From a checkpoint of a small image autoencoder.
Model: 9.56M parameters, 48-pixel images, encoder arch resnet, encoder norm batchnorm, encoder activation relu, encoder depths [2, 4, 4], encoder widths [80, 160, 320], decoder norm groupnorm, decoder activation silu, decoder widths [48, 48, 96].
Data: trained on cartoon faces, 50862 training examples.
Rows from block 5 of the encoder of a small image autoencoder, named by matrix and row number. Rows with one number belong to one channel. Each number is 128 + 24 x the weight over its row's rms, rounded and kept within 0 to 255. All counts start at 0. Numbers have three digits each.
After each channel's rows are labels from the 100 images, of 14976, where the channel reaches its highest value: "colour at peak" is the nearest of a few named colours to the mean colour under the peak. Only what is clearly more common there than usual is listed. The data: cartoon faces. In brackets: how many of the 100, against the usual share in percent.
# convs0: first 3x3 conv (encoder.blocks.5.convs.0.weight, 160x160x3x3, each kernel summed), inputs 80-159
# convs1: second 3x3 conv (encoder.blocks.5.convs.1.weight, 160x160x3x3, transposed, each kernel summed), outputs 80-159

convs0.8:129122112149125137107085137148127151128097152168124158084117085154135143122112142093128152125104085141102120120158123096117141094144119193115135201103112090134133135145146142135067146130147110129120139153131142126185132149086139115144092135
convs1.8:090111144160158119136081123144156128159114109148159175111153138132108146134155140102135119117119189131070134098120089062166103128149118102116135140162090149104129116133118084130100105141163128104105143119157140129108135121105127108138156094
colour at peak: white (92 vs 3.8)

convs0.131:144128124172121136118096107123117122176158175193117166129089118123113127087150133146136089169113133120144125117116136090098120128104142106157139141136132167181126074103118118116133148162126137124135128140150168153173136132111096141104108127
convs1.131:089061123103131119158125124142115141111107164141162117122155144149146085130147134100148156148131106148130135106119118127122108164120088110149086118102112112122135140155137143134129106110127107100093138095167102113108092114158133126104087146
colour at peak: white (100 vs 3.8)

convs0.39:168117119130089140132077205134123149071113196133128151089135165168163128139119137076116136145107140163158148120121157115129142120108107134107141143176121118161105122115122106191172166124107106135147132130130156135108119141120108085132136118
convs1.39:120124140151120118094167090105092114096097138116151140135110135125135132121105138081180111095157130101100166110166127135163105142125104131137110129150154106117130073117119154123100084101146127132166125119154112105101129166140124153108131183
colour at peak: white (100 vs 3.8)

convs0.6:143127131160138129144127134166137101167142103117155103082106144149089134173143172094153137155114144080189148120118129112129131142142123162172116156097140147145133127117099160097091102166089145142169136150140144098175109143126146122141105098
convs1.6:127125124136129139084142143119121135137119093088119104099129130111132138139172130082151112102095100150114093127132138146120104159146143119144139082112128124123109106100134151138105112110174180148109108090122101131095087077147118108111135137
colour at peak: white (100 vs 3.8)

convs0.114:120134145131154125127179159155123121126155127178166130126112122123119158129126106079097125143118136088127146124125136149145082125110124127146108125143136119163120145156157142110185094120135131109099126153138129100117144081157148118082130143
convs1.114:162116138122165098087062085135109127130129075095142108140143095147140109114076140108135111141126120107118106144127094151157112123157139106115158130148095091142092130142141178162083118130133162131117123100134108131151109076091125132114112067
colour at peak: white (100 vs 3.8)

convs0.51:163162169141135114127132140107128135120128100145167123116121120130130130134092137106134113140150131147153177072140153139099118168088135188120141112121124120138115136130152137132137172153099166106133133128088131098115126139141092118092144095
convs1.51:124115078097110151110113138083105156109143125121105120122084113115132121117143161110161120132122141138130101119172105085156128121098163085097123113150096079114091134141154142121167100123122137084156108154114111107104122128118126104096099158
colour at peak: white (100 vs 3.8)

convs0.151:140075085143150144118120146118128140095068116125131121160115129133137163144129143158139136115146095103136111135075114089117114121136110128141182135099153137173123128113123081105152097113131117115123156129124153126082131137159118110157114147
convs1.151:151072149134169130165095133136125142132132139104107166128143116091131115159148112121144135150123140118098121090114130091142123124129110089112181119127121151095129170149176165123119117159126135141187089070134187119112127145132138112141119147
colour at peak: white (100 vs 3.8)

convs0.78:143101135154093145124149137117149172126119102139102151111131078107155160118129133113087148137144105120146141110105125117107153158144163114128131149088131122059137130085120102131137127112098130119095125156078133125130108134119167171129164164
convs1.78:103117095129158097101089099133133113124119139126116081137171133075159102129100126114135150118143143156108135105141135118142147131158122116095134117114128127082086111159149153113096115107117126100127147062117134176117135125163113131116150109
colour at peak: white (97 vs 3.8)

convs0.17:110107111123117172107142125116103116110115130102091126091119076109105109123130152124146088109091156193127112120111113188099106123128162130165104143117118116119108116183147138142117109135146149166105160088139115110134104102094129128138138118
convs1.17:153139156159134185117129137109144130114140119179156150136129150116109150126105057134162147070140090075108100105132087147096128137128135125148138157091135111067129134068120127128171131141122102152126120108108117130155135109113146101102174108
colour at peak: brown (48 vs 18.9); black (46 vs 6.2)

convs0.150:166124152141141125185121165132089115113113149151166091125125102147147143144115118129120090151120104146150129144109130162118136130116117164110110126124119122180114163127155117110108128156078127141108153107171153089113135128104110136114129142
convs1.150:143111119096136102102139083092136130101115117132101101136128132134064126137107110128121080142139147194123126143119086149131126134171108089135108107122133124102106121153129119140105150124133137106121108133132131116129117092143172092198093155
colour at peak: white (100 vs 3.8)

convs0.56:135121125111078158135106134137124132118165129118150142165149142172158123104102133143115114146138127114143181127081128131125089134094125168117173147111149176197107117134089207140140103138127157168121128132166144123147107135136114146132118162
convs1.56:109118140114140123107081096077128128073139133099130093129133166113102151130140152088161098155126145125137093094122120144156111152157129097110128107130117128118123171123118125151117128144113111102154111156097134147123049139178117161141110145
colour at peak: white (100 vs 3.8)

convs0.144:129103137129171133141123210113131165165155097134124104124110163133115162117184108085066140165134152138148169123088127120132122148115108123163177149161115169167108122099116104102096172139107137117127129134106117114139100137135135126078149104
convs1.144:142082124099194129143108130097161159111149126170122098139130177167146120150134159113143160101165109141140136100115130149144113151124125128112106117096106110136123091098115132115126120128153117157177141076069170164141111139118155108156119123
colour at peak: white (100 vs 3.8)

convs0.58:128126133101097153139168122146139155124148094175147146162170175154096135128167134146118123093137132107163137149141105124158121150110116140089123095113160168145178080127137145148089158119145159109113142116101142121100135180119128119129150139
convs1.58:140114154093114141117080135098113125140104166144126109123116119127131108148167160087198123154142129150158094095108113133160124151146164085116115129122125130106125098156144143117115092100147130107119146110158142147141102114134191083141114148
colour at peak: white (100 vs 3.8)

convs0.29:153137127153119101087111160116122158171103129106121158103137133132124134137122085137165130119123126086164144072147135142143139173154131105091124103154135138144162132113079097141128128158106109183144100127139172180112151109127105084100126127
convs1.29:158099146119126139092136128168140101124126103146126126131136103139071161158113172124134134136146127154152104100148061110085107156143081105093159151085083148128117120182125126112124129119170145139147118104108136130086089146109136138115133142
colour at peak: white (100 vs 3.8)

convs0.21:111128143107174113154123123128126130114135120118118111168132131095100104114102132176134150135108154129150116130149143090115079083157121137134208127148137162120127163094130121142102143147128139058163171122189090121143134123145151175122090152
convs1.21:093101119130092135135098163102120129109160127162169127053090101164101146125131101172096117123180086105147107133116149164114120133090178110105117130133172133154161093108134102099156138128136124147094098136142171111103148171102100145105146137
colour at peak: black (100 vs 6.2)

convs0.5:128164112108116125191101105116106119142121143124176117136141130117137129115129168138087134111111061111099143121113133126132101158134120153177107140096156143150142151108135135102181151134135131134117108167126107122155102094153070111134143131
convs1.5:139100096130125083102123142100116138109149127111140128165168148101120132199119132104141125140079140162085086130120114153099100161164155111119111150158105120103177119107150125138148112111145158130170132143097108112113131121159097144135086172
colour at peak: white (100 vs 3.8)

convs0.132:140128101115092111122115139116130144124114091116133183120126139141126131131111100075121128124133119087159129137100118132090148127089163151121116145110155122127135169085168126098115174139137127161090129116102142180169156155155071121147146119
convs1.132:117132139130124119134122157151099178061137109120090128158110099117107115160120134124162093135101159153070112129099144085134131146109107159166122120140113123094139123137140110191090132099148119132145150104121151150180125142117163133127120169
colour at peak: white (100 vs 3.8)

convs0.52:147138142135140110092100141134108124136129144104168153100126117134122118165110070154147107138131151121115175106123160150132103135077146149107121134132146124127085116151131133138173110097130093123119107139092099140156100122065128108113111126
convs1.52:175143096103112124106143114108135164138121107138136176148118128146130142144149133123145126166094142094096141141111146111079121141113098100112135166130081128148120145138139133112091164123117096093153149141109051101086130130140126134131113108
colour at peak: white (72 vs 3.8)

convs0.64:111129100138127153101118129188148106114089123143144119123158131141121153134107126140111130132147173111132122128099138169131132144115137150126165119142142132144084107123143126120109080106128106089109144133163073123135178126146119081119134096
convs1.64:123150121136133132152106124164119187092108120082103108137105134118095059161153123101139113097129111140144156091142104085144159166152119112171135094127120123103134080139094152114118100102102156130129127096133152123125161141142133145090135132
colour at peak: white (100 vs 3.8)

convs0.20:081126151113111074117115167138145121112156128099120116151132127110175151111131146103183131109119127085105161121131117137123126072137166084123177106101132112137119160127124170145137126110126086102122149093143103122091124149161117136144144180
convs1.20:150170100130156150151173134146116117148110122095110107145141151165131144146137163166119113147173180131107082121133112112137124187087138163123109130127133136120144119123104121103119140156115116163105136192166135158110119121150150151121119107
colour at peak: orange (41 vs 3)

convs0.87:135161160144095145101123147100149129113171158171127132150076145113164178132146114090098142126111071151157142114153149126136118173173159137119130153125134112181110140129106160112141127181120116091128113139129106158128111151087166104115173121
convs1.87:169131114137099114123089094116154155142124118140153114156132119148132114112133121120109106142082152166121119138164119131108102122135120092108127119139104110123128152144120152183107112077123143115167129125112120138096062089142177108162124175
colour at peak: white (100 vs 3.8)

convs0.98:174151120119137118163135154107146156087116090147165116130133096161141103132163122120099114096145096084167131109122134065124121134128104123136137178127087076171101103160108130129145132141167118099117138163136167127140116130155091061157128123
convs1.98:136143099103153145114120132153146166100113122150082145150160132104097068147111157101146126159132147189124121139136117097110157097140109140129134096110099122122095121115154146153106130109125148154088096105129100129105119134129143106141128163
colour at peak: white (99 vs 3.8)

convs0.119:125143125130157113128147146098116155149156127110133143133119149150107131112174129119149164150105175189096091114136115116069128137161120151134159137126124116123133121090156121159130159159150172136111137140129095146120115122144138127133115108
convs1.119:140138168111140166133143117102120147098138107170124105126143132140125142161100096090115112080147145138147113138092142119154112120113155164131144093099134108157131097101103122118130123089092112106113068159145151156124156151105125062082132096
colour at peak: black (88 vs 6.2)

convs0.9:117157144116109178134122133144158110151083133159132120109149127106088167120162129125139120139131115143147087100134131088106111171121131165127167142109140124148149142137153123141124139157134135129147147112119117106154121113170161147113191124
convs1.9:123070110103139110147103107113165186133098115125144134140126135123120128138104155116173134130103119116121152124097108113141127147072131144114116054116115070116120129117140111119137120148144121118118128086123099119095094141118165117115126109
colour at peak: white (100 vs 3.8)

convs0.91:087102130115132107132143153117125092110117116121123126117110137129140179174117152135142104109091137128121113112143059119129083101101137095119088110126102089129125125138131126135122138132128103127158153080128144130102139149135121130094140102
convs1.91:127120166139126173124155171113179146125132112143176098081139118115130124094130090142106137143112143107106132123115179140124096179100150124148090145146105149092133152107095121129146170142107096155090089134140115148112120109131108113096126163
colour at peak: brown (53 vs 18.9)

convs0.85:110169154154148135095096097167123099113103111107177117143123143111127120118152132112156090116143134156142118121161118141164143109124105165146165106133112126149092136158148129138096122144149137153165155151128102125078149148140111110182097142
convs1.85:129147089174177145180159132111099140165174168097142113088151158148111137129138074132140161090126120130128141113176169066136138112096086144153175155087115111121139109085107154123134148108154129107105161139136137139121144090097123159108176091
colour at peak: green (74 vs 4.7)

convs0.128:150121112133134102204114125104162132134106112104092107120135110159122105114168149121106146141132078140092169118114105155147113126111114164126145111184131143113171099116171139084128143103150125127141078146142115141137158144158126157155119113
convs1.128:146137106110125134104103168127177103122154114088130111119112111093124153116165127122111110142135138067122126150119111126144099151112153088113099099134139109120127089110088164114146129122119129112143161129164165081138136102156131141149115128
colour at peak: brown (39 vs 18.9)

convs0.153:159128118159108166151087133141138102138109097160168111106114146125100114114109131142157161122112185134146131103159137123184107130104127203110104111156139105176166092122153108092121119150104164113122096111140121132172127143125134116109154131
convs1.153:139130121087098154127119157116158160076125118127111106120161137156102145102141170122135137155116192152118114128117154117168104091147165113103105134154097162068109145148109114116133119112117127130133131139132109165101100112128162115130128149
colour at peak: white (100 vs 3.8)

convs0.92:114122141153135087125107120107103126106100180120170103148113098114156160074090097127102139105108078108151139094081138126107125119145149159132126089184122147148142114103125133121141101147098132125145105116155132088119176106110155121125158122
convs1.92:142111162119133110120109093097111123114151124125074147104131106139087120156174132117203112109098178116096109148135110123141115093112127096122094109114118124121177148173172108159105110107114138097074140125102099147135147123159137126129126096
colour at peak: white (100 vs 3.8)

convs0.46:135175104117079116171102109128127180150118105134155128145120129144154146121111140082125158120133145139111102121108121102142132143112099120157144125130155118163151125162075145158162120149122127172131154137073149111161134153087102115111160090
convs1.46:123088124138137121095148119094114112117140152075106114182126127129105166141114118101116114126132121128128103119155096078161129124132102087091108088089107113168116133130145107158082113082136124140108128103095122177115103129128163166127140130
colour at peak: white (99 vs 3.8)